config.yaml
arch: "resnet_bottleneck"
model: "multi-label image tagger"
dataset: "rendered dice on a table"
train_examples: 72500
image_size: 32
grayscale: true
crop_scale_min: 1
horizontal_flip: true
norm: "batchnorm"
activation: "relu"
channel_attention: "se"
drop_path: 0.05
depths: [2, 4, 4]
kernel_size: 3
stem: "deep"
avg_pool_shortcut: true
widths: [128, 192, 288]
num_labels: 18
init: "orthogonal"
residual_init: "none"
optimizer: "muon"
muon_scale: "spectral"
lr: 0.011
momentum: 0.85
nesterov: true
orthogonalizer: "polar_express"
adamw_lr_other_params: 0.00086
steps: 7700
batch_size: 64
epochs: 6.8
lr_schedule: "cosine"
final_lr_fraction: 0.1
warmup_steps: 1540
weight_decay: 0.02
adamw_weight_decay_other_params: 0
Rows from block 6, named by matrix and row number. Each number is 500 + 50 x the weight over its row's rms, rounded and kept within 0 to 999. All counts start at 0. Numbers have three digits each. After the name is the row's rms in percent of the matrix's.
# short1: shortcut pointwise conv (model.blocks.6.short.1.weight, 288x192x1x1), inputs 128-191
short1.57 096:530512511503508548570503541438513521545522485538448478444477473439516500554581482454541586577469505522485530507548576479562475527537484593439466544535550490618574548584551578486477655566498492
short1.58 089:558565511480553506502473487520614472477500512523496514495555591437465479503448520456577518640518567482473471522545512498426548586497537490527562458369516465476584513488583521474518497508500499
short1.59 091:445532409521469595483528392526490515511543495501499520500410584552482527405505548515552534413577525494522437431510519427470489618471400602466388567607453575524508475458478455520503460486434509
short1.60 104:567597529480504444525575568575514447459505511526531490511518438548546551460507499545388487459479543473555529556493501530623385480421345604517485478602531530421624497502505539503512428474541493
short1.61 102:488505544548555450513465482514547468452491485647565572557542524463626532497495507530398505497450546414516411535481477527404436535457550504544437487477457492521534523441503483471466581535412468
short1.62 090:523511523564423504524473472483432533538484470514534417537533529382444378449447464471472546458518490547555463528454508524564427505528409479412490536505487487521534446517523483415516433389559523
short1.63 105:682461576468506530529483516558521435466487546391550533444412428512516511502620511515489519472508605457543532564452431513550487478543405522523510418660525555544559548483466496447498380495435482
short1.64 085:491587483469523523449395460496542475529536468605548451483475468505541433537532417450455450501505504542435530400502560535523510457482546462424497469556472506519513520451518517444519494487484547
short1.65 111:646498423615483468493523447463460499479489468637494527466524459530488453413555514403584545502573600487504428564532486435453486581479544358512546482502497503489534427414472469422495455460527552
short1.66 105:521481494492571470489490456455519521453532462524540441467423567416438507496503542587445541586523482458461520520497447499570557530484543476466463580392546491521510478488489507427354516546430516
short1.67 087:530532572507518579414514476501500537512485515595465495566469434476569489475446548489484442571451430508456456515496489532485489519516490507478477547506529523598490413452521598498461491494467437
short1.68 102:424543486418520460557556492509551532450504500345533489437537563536463498417509473501576550490434469463452543466524407508456538470532476545530488409303526525465528455534546462654543501463499537
short1.69 076:419525512499512462531473505462427490384533477483508468382498466537409448521481553565539530524438480489511514422556429503499417540551473473519583509420500556444591524407467487573491517418480464
short1.70 099:478596490396543500530507540537505471557496554500435522561509414423477504480428583560456491457521467485632568569470591478379584535509471536541417548449461508545530544504521458471574464533485474
short1.71 093:597592519359444493564440538547504516507381559479522556479478554572511563418465534530407497516536432420514538527469485518530519581500483632471546531429556521531446575496498561467461496559502522
short1.72 101:524542571543438499476530498587409459559528569521469485519370573508533509471525452503504491577535441478445462416517538446486510477470461531471495487551470496462521491440519518472495457549540489
short1.73 084:528407565475468454441459500555532552449549466455525487493550588410488499455480466487524452509368536406487494458606428483549465472461548539454453479404420511452596469485522490533633486543510494
short1.74 107:577521527424470553524406538498437493495511459377486478496526477446537515475480545511552421501443576542396512514495505504521497479428510508511424424549442572626513547532516636545451552493570519
short1.75 107:487589477517604483571568470538511489505515471500455572474425519491561532480518513571487481504454463480486522548519486512497510458513436563468537441458457557493501497530353392467484530541473486
short1.76 099:504457504501480579460611506510487503549494571477526394477475570495516490469441490520514492452532509599585512526537477450518595504548467516473401551388490485634530557486527583571567506490614554
short1.77 105:489563522502507560547503505559420480567483517467538528510542511500494488505541442546538485539412611630460540580486444478556377611482485468532574541514550431494554579457416490484475511528439459
short1.78 114:476452571528542525617468559518448514537516526591504529473417528561536496552544531460449525480525516464488460466596522485613471469543584526544492518638539510473520391481528440442423475539436499
short1.79 117:508650543528447510463565444474488565468509528500393468548462506585504509544500541515381539525486522470497487536518525596474548507522457572473552431541540519474569479517488467490480424542459561
short1.80 096:494483441487476502441515467560533531485444484405476592483475365534530492499426419471594561493516558382453514507498447549435482565507490502487552486561558526513438520535497541516477435470450473
short1.81 112:551475530448461604504523502558452456502568464512462503591559418472414542527442467604534546557438442476520528504404500426551530511504395439569552524464465494508463485512489501558506553429477470
short1.82 088:486607487454507514456490466558430482448518505422472457546450492519453437527497439429504449511508456472424445551491425507466462504536503498452463530476607582561436479482543513578499615415458456
short1.83 103:553541447513537512522494417468551504449457552581552485525523608454420524485470468485456410421429431396471552487492516440619480494499423479545470525665472435543520431366560408576500487440558513
short1.84 098:523562470451580580513555426516505441458485466551567429491488573431427600464499524552462488539444483461437461462462547453480539522569450522452463464522427511401533480528452455447473458474538510
short1.85 102:543488431547519548551443406498502474448495416498539515453570625482453491532576514497494597520397504509431470476557533562450412525534502564563645488554485570475554471483459474515528515456484503
short1.86 108:498514496493556509538390519546372507516497481544501445477579418473494524520584440507527504469562570596444332480478512430467613541497547429476565452650545493524515449517443534489578404517455539
short1.87 109:469534463450513538485516486541477499553479553595469500458563378375451391588458503413571465579507526552406493553494484466455554517473420521463475510479533482567515537501509547489474629471523477
short1.88 077:581571509511540501430496545495494436531404488370489458620422510485510543529532459426486534548445524459514547529493569427556411461498514526514481421508564569523504518556455539518468528492525466
short1.89 096:567547487564525507440469525475500395466517559410551376533498664474491461482472554489547558442488410527489477550446451484548505459434544506441503545495479490550500476403532478556483540519506570
short1.90 105:587502525538466539479558482452518520585502460336538514488529460449532540548516525413578561463434582550472480512469460472607485469477571486451455534604522542524558487492520514563565463532561530
short1.91 102:498555450544529503572555541481443509504485491520531495511419571469446526640534520560545557470459396611461530482484429540587537571543507527460495514469511470464534514529518468457500485519514494
short1.92 102:478481425463530506495448534529479471438506507504533488437678488445499519545480481439554529512450458609501499542566446556462492578586540579443452555427506577463442510546515530500491532458476597
short1.93 094:506580512471487409563558440495593452577588540517567466474582583518545527455485427550458496532560434474526426479478585446558537521487486543544584465507494538555554523503452580410543550588548438
short1.94 105:463524513515477534536456606507535405463532501422461469455667506437535512483479463486473489530542530532566427498534488458461519512575582522515519465309452490494558538553511465527491602482522416
short1.95 091:466528404569423481440426489492490506562500558598568474562408485426540489512427526396514482467591517503489513578472530590504491570551456471480489442475491457522539458427536396371497501575420432
short1.96 082:421450462529481605532469505574480405511532438407509473497500484462568472595440457474536480557508489508470464476692530479482435533532477541553474488510443580513531439471595490435479503545496455
short1.97 085:581508593372357532510552475557544557529395511492579436522487539529487454513512483527559495476420492463620472494553495407547461553545489430573518514447620397495534550549581489541509451505505463
short1.98 106:559436471512511484550529590486428455494507426552478480608496411560471524545505536420590464451473513492554525479398482502422483515493435548526537564341423490489580527487453562493454390495498485
short1.99 112:477473530584501511521487475527565523417547470534524427500594412450487513537499560476480519597533487507544591482417524502566505467542580523529489444484434525456567456371449527415507546458546531
short1.100 087:530464588453520556592528438511582498515524563485542484522495544521517519407467449420447440476510519421359470540479477500500460519525452460452499509599487437595462461488570541552422577476515517
short1.101 107:473429467547439491546577494480458517466478485531485486449451519536515561538510495445553527520518409478445530414337561474516513510532517494512553550503618467506474541486538558531443482400556497
short1.102 110:565513516584506562549499490508502461590510477404517435529413472500498503565551484462564492446515541462522566441492531477573511495544480446527495532565496490564380508503488419531603509449536473
short1.103 097:588496442500470467441518510486396458462475481398516498488514435468564478529520496462407530546458477564479572526442606471471431516567472504497527524539518473517457523509486498466549579506516448
short1.104 103:628517486647483458510535506494496459425515477629436593450450619511485448434483498533434532589499525459518467598420452486477543507494441458537503486464575507558408564477485501513478483439489515
short1.105 088:480456532494500477462538446442627516541531554512502550495569550510543487486569595486551499474509494473553591521385463472455456565556474479507485546655519530595540508487493448429502512391531437
short1.106 103:568605465407570456473554496484436514477452398538468573519470521536483555562556501533499528440578445508490496442621452547432545491514545506456463447565452426514604509466504492405524550564600515
short1.107 081:554482467433543572501589570538499404541490524406473524505388460490486473531555511362444460536561483499465376500573430498425498478543464578467582517423513613453435443492537460429475515508492518
short1.108 101:489454475536546525543463475463487589547540479599566597532473500556440532454525450495555517484479472499620444505393438454537483477583609509462544479579539542452458419485485566538452555493473516
short1.109 083:520392568506504472485478498425516496501581517367433412502559531414514452539451459461504451519619489516503473509518445582550448524437479469557527549505517405489414491537560456495488475441493489
short1.110 096:555454504501477478535490501575472525484546446578543497545566533400480523513546499470537500544488486493481519504469551553545509490472579545526446506487526513556540502529535445464445507560456573
short1.111 094:540539523583531416542554517545547473521516524627492496544438502374518520577577555412527474466539519484459459491465572575562535504439435514519440501562559486587593500513484471489455462550472565
short1.112 081:522395543509475468450552458520496579507574536480509551550467536497415513577458486428468572439502572479501456558560443542525457613519564545544384508504497431563549521447413515585596493497488511
short1.113 103:477505470463541511461493473441512590506458520567621416450437651524527524555560528454486465508518489440574366474556501534616570503477561482488470489561580437526562478508620453450465501545506377
short1.114 110:489588546475488580521497503492489532462533540464508515549505393516475493574485436556473517519546480556444519496525481517569599541503505494528505504442563529484464529433563579380514529489482450
short1.115 108:519542494534534518629477544478548485516491463617506452504561557597540541489553513497461516505529525533495435479392509497474480515507532550498603490408457525388543499538499465405510417532522433
short1.116 103:417481459443514460514517536521490479510540481517605494522572516456502536588506491594487504429466633510545498539491505465428479519566451585471477549464404562513586394493481478464493476587445502
short1.117 111:527536413531542591480561428534491471548533430423526511529519608472563424463537511483497466478450453482524432524507491479457535519454540454537522474352517477501520455513494509575550645514516500
short1.118 105:463455535548542479509504486538492478478491508576489468501533491457543476601435555575458555496595418462504537523468399523521636450470490398577512534490483439543526475572557505557453501436463484
short1.119 091:471500539597484408506491479450425470565592487479456549482475465578449439473446548564457524453509509531449546416483484516544583513457407630456468505416506477467537445455497505600506522497580479
short1.120 106:478483485577462527487483483419541437449472500540564433470606429452480447483491605412461428595503527563471510504383489470415601547441500553563497517525508517502526549416402567529566503500474584
short1.121 096:503519482428557511492400499493553518565537467278537494528461582524500562529509535517519539425505560486533493527467524451410509486546517513483529480401551514451465558467556519534547562452508380
short1.122 089:397467570437517509483520559544404490593521512495481503581414496516503574443483445489532466493470506595510541461463438483617463500503447445563523488388530613457596486541435594439465488484504617
short1.123 124:445493482492444546514519584511500637448493489448414399481555500513578585489589527544531447515440531589479441497528409474499532499529480529459458504607441588577452502470567475355594486509451499
short1.124 082:508451459472442537511466496501489527459460562515574540510504481570471378593460458506419476424561498482388394500424416520482487465564514583544513629552462501540478508471537547524479463537555464
short1.125 092:558602490430512588527575518565517469446494471467498444578476475494475550484573568464513605454474570510502481507493442505564478495422385549513519495322441603547452484474509470517534502496530484
short1.126 086:578430509437456518570519520462526485545571469684441549455457425466548462466475499437537494541464502494515588621424426513488525448531437549513504526502448431522501539455551518531492538457541492
short1.127 090:571575512490497467473473499494441555529528518580543440501602545528469476527387491533542472539474534516535458498525478505451595500405456530422500589417503473461505473470440557460497575472527440
short1.128 096:483483570487581562480434523496514513514438470568513548576440505479461432530547441536485481532513503423595633520437630558433589475499538575476525588610508528467486487491547494491448526454522524
short1.129 105:530508487498446481518614543562523436517519506522550512495560530505567515473562511571497500521587501550485515572460556445434472462529516504516500522451528508521404456428498514500480515469544468
short1.130 087:540472537544497610475510450491532580479481502587488471503566472449505452397552462507420480604420480503542554581519583417522494526565454406536538526440430470529514520467460523492556446466568406
short1.131 096:483536555448558431567519523486559560562460585496470462446577491553471551478486494578503569485543530508524537502404513515553550481469526528519569475451493558558416522550488488499524590563532533
short1.132 098:525545509448410464437588439549584488554521406382527462581401543480444465520502537508605521450479420547549457472389495527610526460438522532531471502445515464590537456494477449576518462578513506
short1.133 095:499405518447512480561437413493475487534474487424482528531511537619413503530481447544474476523403521451521487493375597515453449504399632516502587499532505544536513522422576533512500540543542450
short1.134 126:499585466520481499536542519440439518508499559578516558473464591488392464514447472444461501425451464564508447515554558511587598524503501568456515587651502503488442463446569427514473421452477487
short1.135 101:492481420505441486597458489475424509487483474397527451513526440506511532501576437479481571490538488470445453495544543476400496475510481490582627427626526545522424468622407502545554443435590541
short1.136 117:427513520544566551465483451453472592520533594545605492491522419507564515437518442473467532526435610555518445507497388479460537601598528533467470494519479504549428613524485547485480599478491490
short1.137 117:405494507483478469495464451492495584502532480474534510520512473496511483444558543534570497551538531445475496528481510519566488571496419410540443491471518507618463561440509475396482479567506498
short1.138 099:597484543513536477553505544476622489451557559352436515516536574580536496462476457560486510459478468509480492584468483423532552585519464539570514508412529538473505426485520490456528428515417438
short1.139 097:507462495443482487493489505464511556530464501503448475490689520506574479549456544474399575520467509550518372461514444509516493529491593522426538450634464499479555511487539527455494488506417512
short1.140 093:484469476488475468484441546539482485466577449511507512417515410468625546535520494609393513501455409424529492517524512467477443578470411530551497504423553472560530473552491627526468477462445515
short1.141 096:555434491470580547463432498485449515492458502488520556451568446499454418434421534446472455524450538554580502484473503593625513545531493559508483510501441452408481553563502546429509498450583471
short1.142 094:500568513515494496548515550589441464513515439472445489516585589452509561503500428612461466531491476543513374474555544478538438562513557534511501498504491522602498511481465483482501561430499505
short1.143 106:421562480525465515485540556501463456484512478602560397436433531444498547555511483488515523509492519485558502518458506508418510500518425501435512501417553445548426585469490523531468538441469504
short1.144 108:451501530473556525505389507450515531463471506527563546519515563445528500501502570460405473531572491465574461533534595439504605561494382555473448501517338482424523451480495483606484413476449562
short1.145 102:465548443527484600420501490459501494440502442517561487524545566549457457511492494453435493546487539540494455496449638495515592493531475543407486561478519538448525463497519501479522498526564473
short1.146 093:561624599612421500509522461501496439464532428578518520525569581502526458469468518363540503502472467470487543488461423570390451440539496529515526508391449525543472560473455491459554558490537513
short1.147 102:539505524577490552486482468504497478543489479546544522431525491499516604521501530491568548432509464437516439525493542504424572487540542425597481463563493520496521534582468507373488422449608502
short1.148 098:423498493504503443472523533508553584602541479476603444477480516490550597558484565491539556582601541470611480570428497471509544468475492531519527467474502538477535514405497553469458463465537483
short1.149 130:530452502442484476509478461458493378472412453576532493446540391538528534487543472518477564455573494621462451596521582501467492544484357465507547506449491510563463537473478480502587513478500543
short1.150 111:439511502552508520517514570520469376493530557506498493507532559544570513480496445505450471553607504470525482527506449450451425417543476416414389424525622419480453511493612531553519549576498569
short1.151 108:485552512471549515424447497483433491525484475503533448536598381623424448311449435447425486527512543464487524551502594438422510503489453446489455486409477502515396492493545577500537494530440493
short1.152 107:511553467432482589457574462509444473519457592374563474529529469493505546506503513472479494511501524534474546413527485500597553491503361421484460564570486449432420496479477543571501481539562467
short1.153 099:501470535579547507510514443542576472467485566462543510534551550549472472493573491591414433529462539462446476489441530542388552522541441568518513470509553448452370444547545566430495571474521454
short1.154 101:472534550470437478590546385478489530459551539515480507504546529559372513577491485480534512524542519481465492511382554529461503425521600500532486480495528533623534525517473458569496579548556432
short1.155 100:444426476466440515542519514496584475503512468531482511511553484560521419440456496473517466552563476545434524543525465481340462513443468495471516497318530531528557461460492528448548590561529516
short1.156 089:488575509436481490560531430552441513551495499588548452532478494497563552529537503495450493444266474497514445454467647499520385495510571406483461475518482566644542435537465465524548460457567545
short1.157 103:494469499559519516536480483541552389513510550548538448618484580559480526505477478460521457418394508413524464457530520440483533548480579485499528537638478482535538565522478452527403573545438574
short1.158 100:458608529449501508469510641506489506463442491503628487601513554424443571438474540384491502494468570583476455516552507472463530480496487437454561420395522544458441427420536459472445614499542480
short1.159 119:499497456506499507525524474454509463486466554702495482552487640419452572525538503481570506498493548583550494502497491518439500487437509485485500545616473492525467520472473452485412472444519542
short1.160 104:501544505444504541499495455520443531525502482562599537496510537616448548493455492520516496511558556485477515549510505515410514506551435508567561501539467558549445619527492387360524516569500481
short1.161 104:540498514511546499521469552472463485484542513365479496574494432455480544528504502458496509554459536538430428460517467411464528481574555482455480497707526515536561516479492542504532463548561510
short1.162 103:428498528439461467554485491460557547508473516521465482499622586508505550492497495479450438492569526559448450490460433574482555443526560535420512527438546460538450482581569535510532547392511515
short1.163 101:451467503516500544575507540524551514477485509524518567546565450517491593552554493467476530446540581372472527513560520499564417525552518545555511481490598543460565460504474540437465483443501473
short1.164 098:458536466519457510493490420465495468495517527489536485517434514500516521549514579477463551433603487490555494520617566412571539483538559493483549518450577495464547491497481516603511456488461509
short1.165 110:489464535493510481506466523543472441439499458474531449355536394525516603510515417477526411471500541487418577474571470531421530526511532490479491500468456578455432502497536474493401521509478539
short1.166 101:498489446493407548523551491475481402511384426505555504471507477434495520463478449425515446486589410541457419540543495552504521515519472416444531486488566415417486514444440383529493567493549537
short1.167 094:448506481453424500618468406515461454471515405473561452434474538413473606503409463512495521415482467539483513553505535470468430506545461459469478467513475481455581546474399592633534479526503481
short1.168 109:452498586492580489511552484449547528620549506541506454551444600489439438520515460516552438495511479514472442497584481518463461518510524491540479552560527507531505498479463547525463498501520498
short1.169 077:469512477544567453519491529515472514567472486530513447517494453434584436531449464626621573505499540382560503493575462571460532543478554535544438520499387500517516554533488434435579567469569519
short1.170 090:477493530512461480432528533479481463545444519541502401563516495476481465504492438526492495581484402443500425510455573599528565438534454508463492556438527513502493492486502500517519481461444525
short1.171 102:550452568504559446549482440484455524481505553511532582524550506490544528518577489435423460442399451437506454473564509482537443433514563524497519528492652517551545504452418452445459556455481585
short1.172 100:428461456670562413519453498511447404588584499511406426474443539557518489449454508478523600528550478559557558467514506534515561493502485490445515507423487614510482500456481509517465514472514490
short1.173 098:499467498516484420555578486521472552483503437464500468456439555547519439520466431478532514464475541496487479505498532465444521440553524527478597451501529407452528513530513432493464525457555509
short1.174 103:337479430529495509452514484433583417484474440521562460465491568474512434530513418485567487513672445501519527553482501443388558497531513587526438491508409470554601510459508537438518533450451493
short1.175 090:469455547579487569500514605448546480501538499365463551572537509532507525455524486560479503542537511504416545497546512414493533489543496550460537465361419487476456549481496547456499497506538475
short1.176 093:545515450586471480554461448453467446518509538574452518485444601591626525482455464514559546545564502578477513501508506453425545510509601504478568448497475472385601486495546433535512409448391473
short1.177 107:401534499538548462518483492478465533479609559462488500565644593551423498548518585513463476510486459554546509513547513461528489477498417536531494484494471505471516517551581513453598446487487573
short1.178 094:579579519484500486561525461498451513541488481322495526458449512561443437549508517455582642532522511469484656525474462449410531479507528527485540505437430519431496517472452471484491490486480504
short1.179 109:513485464509524430467586497533561518482537524548504431479549571524402484549536484418410454539374457495528511488540495509556513590538443501522379512480392555462507461462486498531529599549459473
short1.180 095:494556478498408427530539385551525471486524370497525527529437477500532472473446516447539474462491478519448481453504553544524456465524542534541620469504575489572577438471465506484497489532487557
short1.181 106:506482536511547502493580552509482491428480449522494436561412469485502499587521393544541451484639496471478506535584509530546520445567522454480532560498552521547557527475607488583430535516486513
short1.182 102:476556534566534497565527504422503474508523504648573519560583431533435570509450568482495566451458555517470401488491464524457518590536548594514459607436529497589604542527421511381546492452488540
short1.183 113:567479542569525495470584515509507457463432505464545471557500502470542482525553510503470544517389535449564481462526595513554680516478501448579443510592474564562483482560503523462517461514612581
short1.184 104:525546485634537486519619497543491477423523442542505485474508445491545498507607517470510544535474527543508500461455554504517566516512462528451518525374513516520505535529535568429512574477503494
short1.185 103:518419414434536559462391487474421503466510465432536448477526417550539506508457564445587452515497528490426462458519507489518524525461445509469476576521542540543574521530440549445574486532528473
short1.186 096:516595523489521488517558465514440618445511577538467448530453527478418526493552486475542559467479492528561424525587439590510475469542483457486388459376463495571487487473477473547507460531470439
short1.187 111:447397545407489483499516513492479441478496514510459547499526427452513451546575454442523521579536564460454533537504468476544469516456471497488633458537559527566480538491648455525414649487490561
short1.188 104:554521434531459440487462540558465642514531471605444566597530473513524622541481486505552551531552478481484550503542503499518567475461473442488593521533578474559476437479447476566429459536461441
short1.189 093:520503511550559520436500555555517496499495506486423511568474484509488494448524524610524435524590522420492407511454440512493480431533446489536650527504486453620461521510486397495407560469460503
short1.190 111:573539516517476524530517466533553457471460420504504365505404473498399507474558494399553463419521573488463455506579458509494489465467564531542555583540327494470595573404532569478493535577599494
short1.191 111:497498497590500454524562451587489507580531389581490405507448517509443476558489519477587511502482470519494502497470500499483517524494543509541537600605613489566505454524447478457414555447588472
short1.192 102:538496600371514504386487459548440507460516538442557509452450551476496447462585459423530493544530560459425513508430482441565559499456498503512535552570500555482548521455488452478440530508521452
short1.193 107:539484447451557467496508553449488499469498500585534479524519443548463449437492475451534484458418519466464562527551491562449527529544501457489486510484556432550486507491456480412388492505473484
short1.194 104:489552477498583442487576462541548519502432445491527519552434501501530455449477537591487450482379522590486501444474675501450510456550572537507455475507569496427580363476468465567463503441421539
short1.195 097:468463511485570515494571559484480533471510528563495452490496412447508545526542399528533494527383589575446498443530513548516552537487452466490365438531378469508456476506422501443535537554546474
short1.196 112:591465431521535527582441667525441474479443522501521564406493382490494499600554568392502466509524480568540603447496479522468523448534403576588473495453478489562444440436433430512492446561489450
short1.197 104:486556580505542427496517493507487448487496546539446508550430484506490510381421544587573510519530571486512527483424521587463538522535411553461435468499535435385526460520534481638521433472503541
short1.198 098:587564455536559543437526493496470393432507491525546498488474515511509466470473484550574448565463504588513568581532548529552452497548504488592440463492477485557427517491451416419482490440459501
short1.199 113:534496526583449467483499499406551455466506490565531490548565513503462521579501499416523576453581522448513513490544471442579454504428422487553497512504465506486490486465434448482485565544485452
short1.200 084:472496489443525548504487459478502484507486490526488559544489496507558479578485504469412475512502515525500633486487567505485527448559612494375484539510545592449542482468453531484540512428528557
short1.201 086:524454553503442603422483494492445522428470576503450473477523521484582558474608563512414544471465514601499420452468474523523518458509554580469507485377578481495521494543430587353407424520474474
short1.202 091:554555482503461490556549516552450485618515509616516412521444482502452483461505518528475475525532447510471501521492547533403419445470468562411481525433586470488568508452494523493542482502494528
short1.203 100:535549496545454531445500596488523538491480543468455468505502594523543500510615592438500504562557485413531478455505512463575469484390488466530468593481481485530602518452590469462414443552534453
short1.204 084:451468580483527447463462480460610504444546415432390406381496477488512508555516491553492471585421535434495440530542492413620510431506478449534459525509518538563479480507557434514548390497544543
short1.205 095:599576517590473558526488426493516454473485495488478558501533581437513479549419472470405496514595444434537512448441557485459589451512550470600616510532469465519470467447507462494504480512464517
short1.206 096:532508452378592461522497530466540466491494480525466473415454517463524470491502467480438521503507502534448512462440470500489474527462523511419506522492520473520551562457472579544515541504518527
short1.207 094:557561506556488417467423495474427416507549437462453483547536556525515469454525536522490505437423522548457504556549474470604522503479549503505568512540521523513511459452519526598486569547528589
short1.208 090:459519476503566545554538447578486568554528540567464540507515458486487532460409546486489525509454543536416583435368569518454522524526575483562594463450503506535562545486539379533441620555433464
short1.209 075:451467538534527386536546454478492495475443479446471492532458515454582565424409544545483532377491540507407457526507485549447418495484447417577395465477478526459416562483478437514436421523486528
short1.210 110:568542497561494496562469442486487482447468510654409376561572584494429494422384489454452521525508473434546514476396466479433498496503591566441556509409485566517484524479534492516488441425537491
short1.211 113:469545506460462480451581529534547509507538469545550451577494337484531498619551511460533523443576434513496623485473436481443470502525494503463482484433532515611610418412496506428554500530439463
short1.212 095:491496563548562526603528491408556497412427456518499532443565535518474498507401488585479432490586421388424500549465408432529471426473473491485535483410526634508532452476462416560528546403537520
short1.213 107:547418526419516580523495571540490507466437602578528492477472409516460509557478447521499394465396454518531461519451545494461518533447514419589522510440489471559523540583557525532575614524480463
short1.214 084:481495455506467466512486520439479446553463452423532476573530535488516573475470469475521560393542494505523396536571475481541531599408483402460373524492460533477480420442554614531401521592632485
short1.215 083:459507526577546453553490488491554452492478609540464449541566570530536482491500534564543521551447516582526524533430547546662540422521499477590518432505502514526464546563466406424550496517504502
short1.216 111:467638478486483541536389635430527413568474504535483515493454480473407496484509434490462572524446431485505361523389486517490528514588597458487419452562552468535510487474536418461474612478525416
short1.217 093:581481491489522521524510519520555544469592466436508482422423460404490457548436494434552550449541482480489592541475503511547422482491441481472506458520538563469530540519562450481442463436594597
short1.218 097:525495505554498539452515492575590399430519514525509478431569557445558529519487483387502489546448440450425567551538575482448478544535466409552578504546461573491594468471525482512480551457506504
short1.219 102:487538458494493501500566538538390509446515507521540447525526545536606526618516458411503493545533475502448454513594441476555543461607517545442468462427551433525563492494540536503411630449527545
short1.220 101:530549567450430404431483464483495506489494514483506458446429516467504481490449449504463498550544495489465593481486544509559479515447432570481544481447639447504507512438511526504486551505505429
short1.221 115:474568528493491531502525513501464448510542489463529491415538665499413457400360524460465450511506556505511483549684416516483556454518568492510488488467499435454465429569492458465444514481492512
short1.222 097:517555526569483409475545485577509513515454442538509480551486500586490569495521550465457543450494563497441511552410514491462486539426447586556481476456462455537612568412549518523579492525455552
short1.223 093:611497493433452439491438546525555516532480529549434448552419485478468496396577514482537560501454509493523490511553529609511496479403454458498549513478585485460523555614517478459500515401504469
short1.224 095:441528484392470511503495502568483398480444457450487483483476461546566509506494506547417479557467548496546589443437553509388516492510488420535456513424542506528572433488462474617506461430449459
short1.225 101:494510591547432540522444528517470553543533398532434514513592453560493569571439490493413533441454439501496525554529523359510471453493569484543493577415571483472466564527582468449485535400556567
short1.226 096:431596532550441463469415543479499563552523516445511493476569597441541601438493476610542494538460513605540500543486452496504492494473433524443484516325549527527471526566553438493500523538507577
short1.227 111:429561489535456481519537511551455473542471558498487541546645506493435529509503451511527505476510500555442546552457523474498414541427407535455521494474393613559444546427532467555559614365465511
short1.228 102:524483517463445541481491493409476521548497559423511487588407426482480585540503468505553552518481438507477577537504558566570397447510411525479542514612464526510493457503489524546453416528515577
short1.229 112:557512461513565493541521547570526411465533486496497485551440616434443510487540554512499463492539494445503350458594507618401508587469431544470428529487492541493547430482426519539519506528534555
short1.230 108:516416411465529554458437529450516505445448458436496469547520445493438523487468494433566440436499492603406500495507469472487454462513480469518498494452471516495541420516541514490551483450534482
short1.231 096:542584375526405473498496540431605342475472452572439480493611477468498496516487525531534535482524466509519504489512533472497525501449540468502478519500477450456595563478460489446537512579410543
short1.232 106:466423529495515603589514493496445448537640500583488445504606462506511548496460508515540519510495505527413573493492429535548421551457578425492566619470495565484482464547459477497330475525564454
short1.233 100:472563506543471577564469459515462472565473498483466534527523371520464517616510543424519508468465591476550599495495469493523411502537604517475574505516544549509522475528472453488543530532483528
short1.234 098:487555453508499593599451478469450468518467567530578479497576439499497457509389562487454540626497484495484528497546497508467560608411488482496543540474450375563472564473510426510516513511474499
short1.235 099:432523464417570447460513605435507540495461529482487492551469418468448527452435440497482512490431530419468475468422461542379520379444406512543447496575526458458470456485512479611520456545469469
short1.236 120:589489408525477523554465451512563484424571527472487520476442483579507502504528522555532533523476487555543603545475478486465543532515518469441486546620476469533578520463465487514556463510521549
short1.237 123:456381531410482538435579508559479424455530534522452514405584459501506537451588529565573501522527574471452505472565468480547581496536530499514534598596497517478470480636458446558401558510452460
short1.238 096:540520466575486397464570462490456498454501496458497461454500542435503559554536565477470494450525474534545478553536501481641575484555471517458437512411498469461451638499486517470481569545428459
short1.239 087:498467520490445484467483499493512538491502505534532433490525539484501448426478542550488466458511509426481502530501597508451565495537405521517553534488518465492461542505575580449522528442534428
short1.240 088:592580458526499499501479349511438444500493450588525544520505493386487512562548495472474474495540438587505514501558524429504462480509530432474489534480607527512482476424440471487549408476452502
short1.241 091:485496468416468533470520457531456533521490551477514414486462445473443486444493507343479598507492490543473519517547454474497443364507462534536511548471495388539477459433522570562443479424483568
short1.242 099:531542446502541505522476520548558481559478536520478490411517515485450476517466466618441434450493586536468571482447498530467444477571570475478557550386459484545523458524532542549553412480552505
short1.243 094:481381493443461490455448418580495463504472433531436459430463474472421437523496503517573553553476497459472551487585534528552508546476562402566646458487470525564548428553544458599388576501502460
short1.244 077:648454562480516428508431519520474543554556515528483447494525441452464568548456550506500432518511497498557402494534501441434510541538543561498476442455380437435590531573436537479477506462456542
short1.245 091:456555593449575615500515392574520559494551504576514560519536489512488555535522496522510445555473562491555535451532555503479570500480558497539591427403561527435480472580534520541539537487453452
short1.246 094:515460450476540569494526431529551509591500494680466486516393580504531518475498550452534533538435515409439583513506439496350541481538521476467421501480474503422543481471506553530493521424465475
short1.247 079:603458522512547525568569528539517478497463503478537657553533420460473556527441397460557472420552461532490542474460460474527508528485457405595571468412458481441501403496483550459443636500539506
short1.248 085:510395620500462484489493470452521514526504486442569454540505540454422586522488340473492502484537536492450567586487447540469478454542484412539452436585459482505523505463474555519493457396510536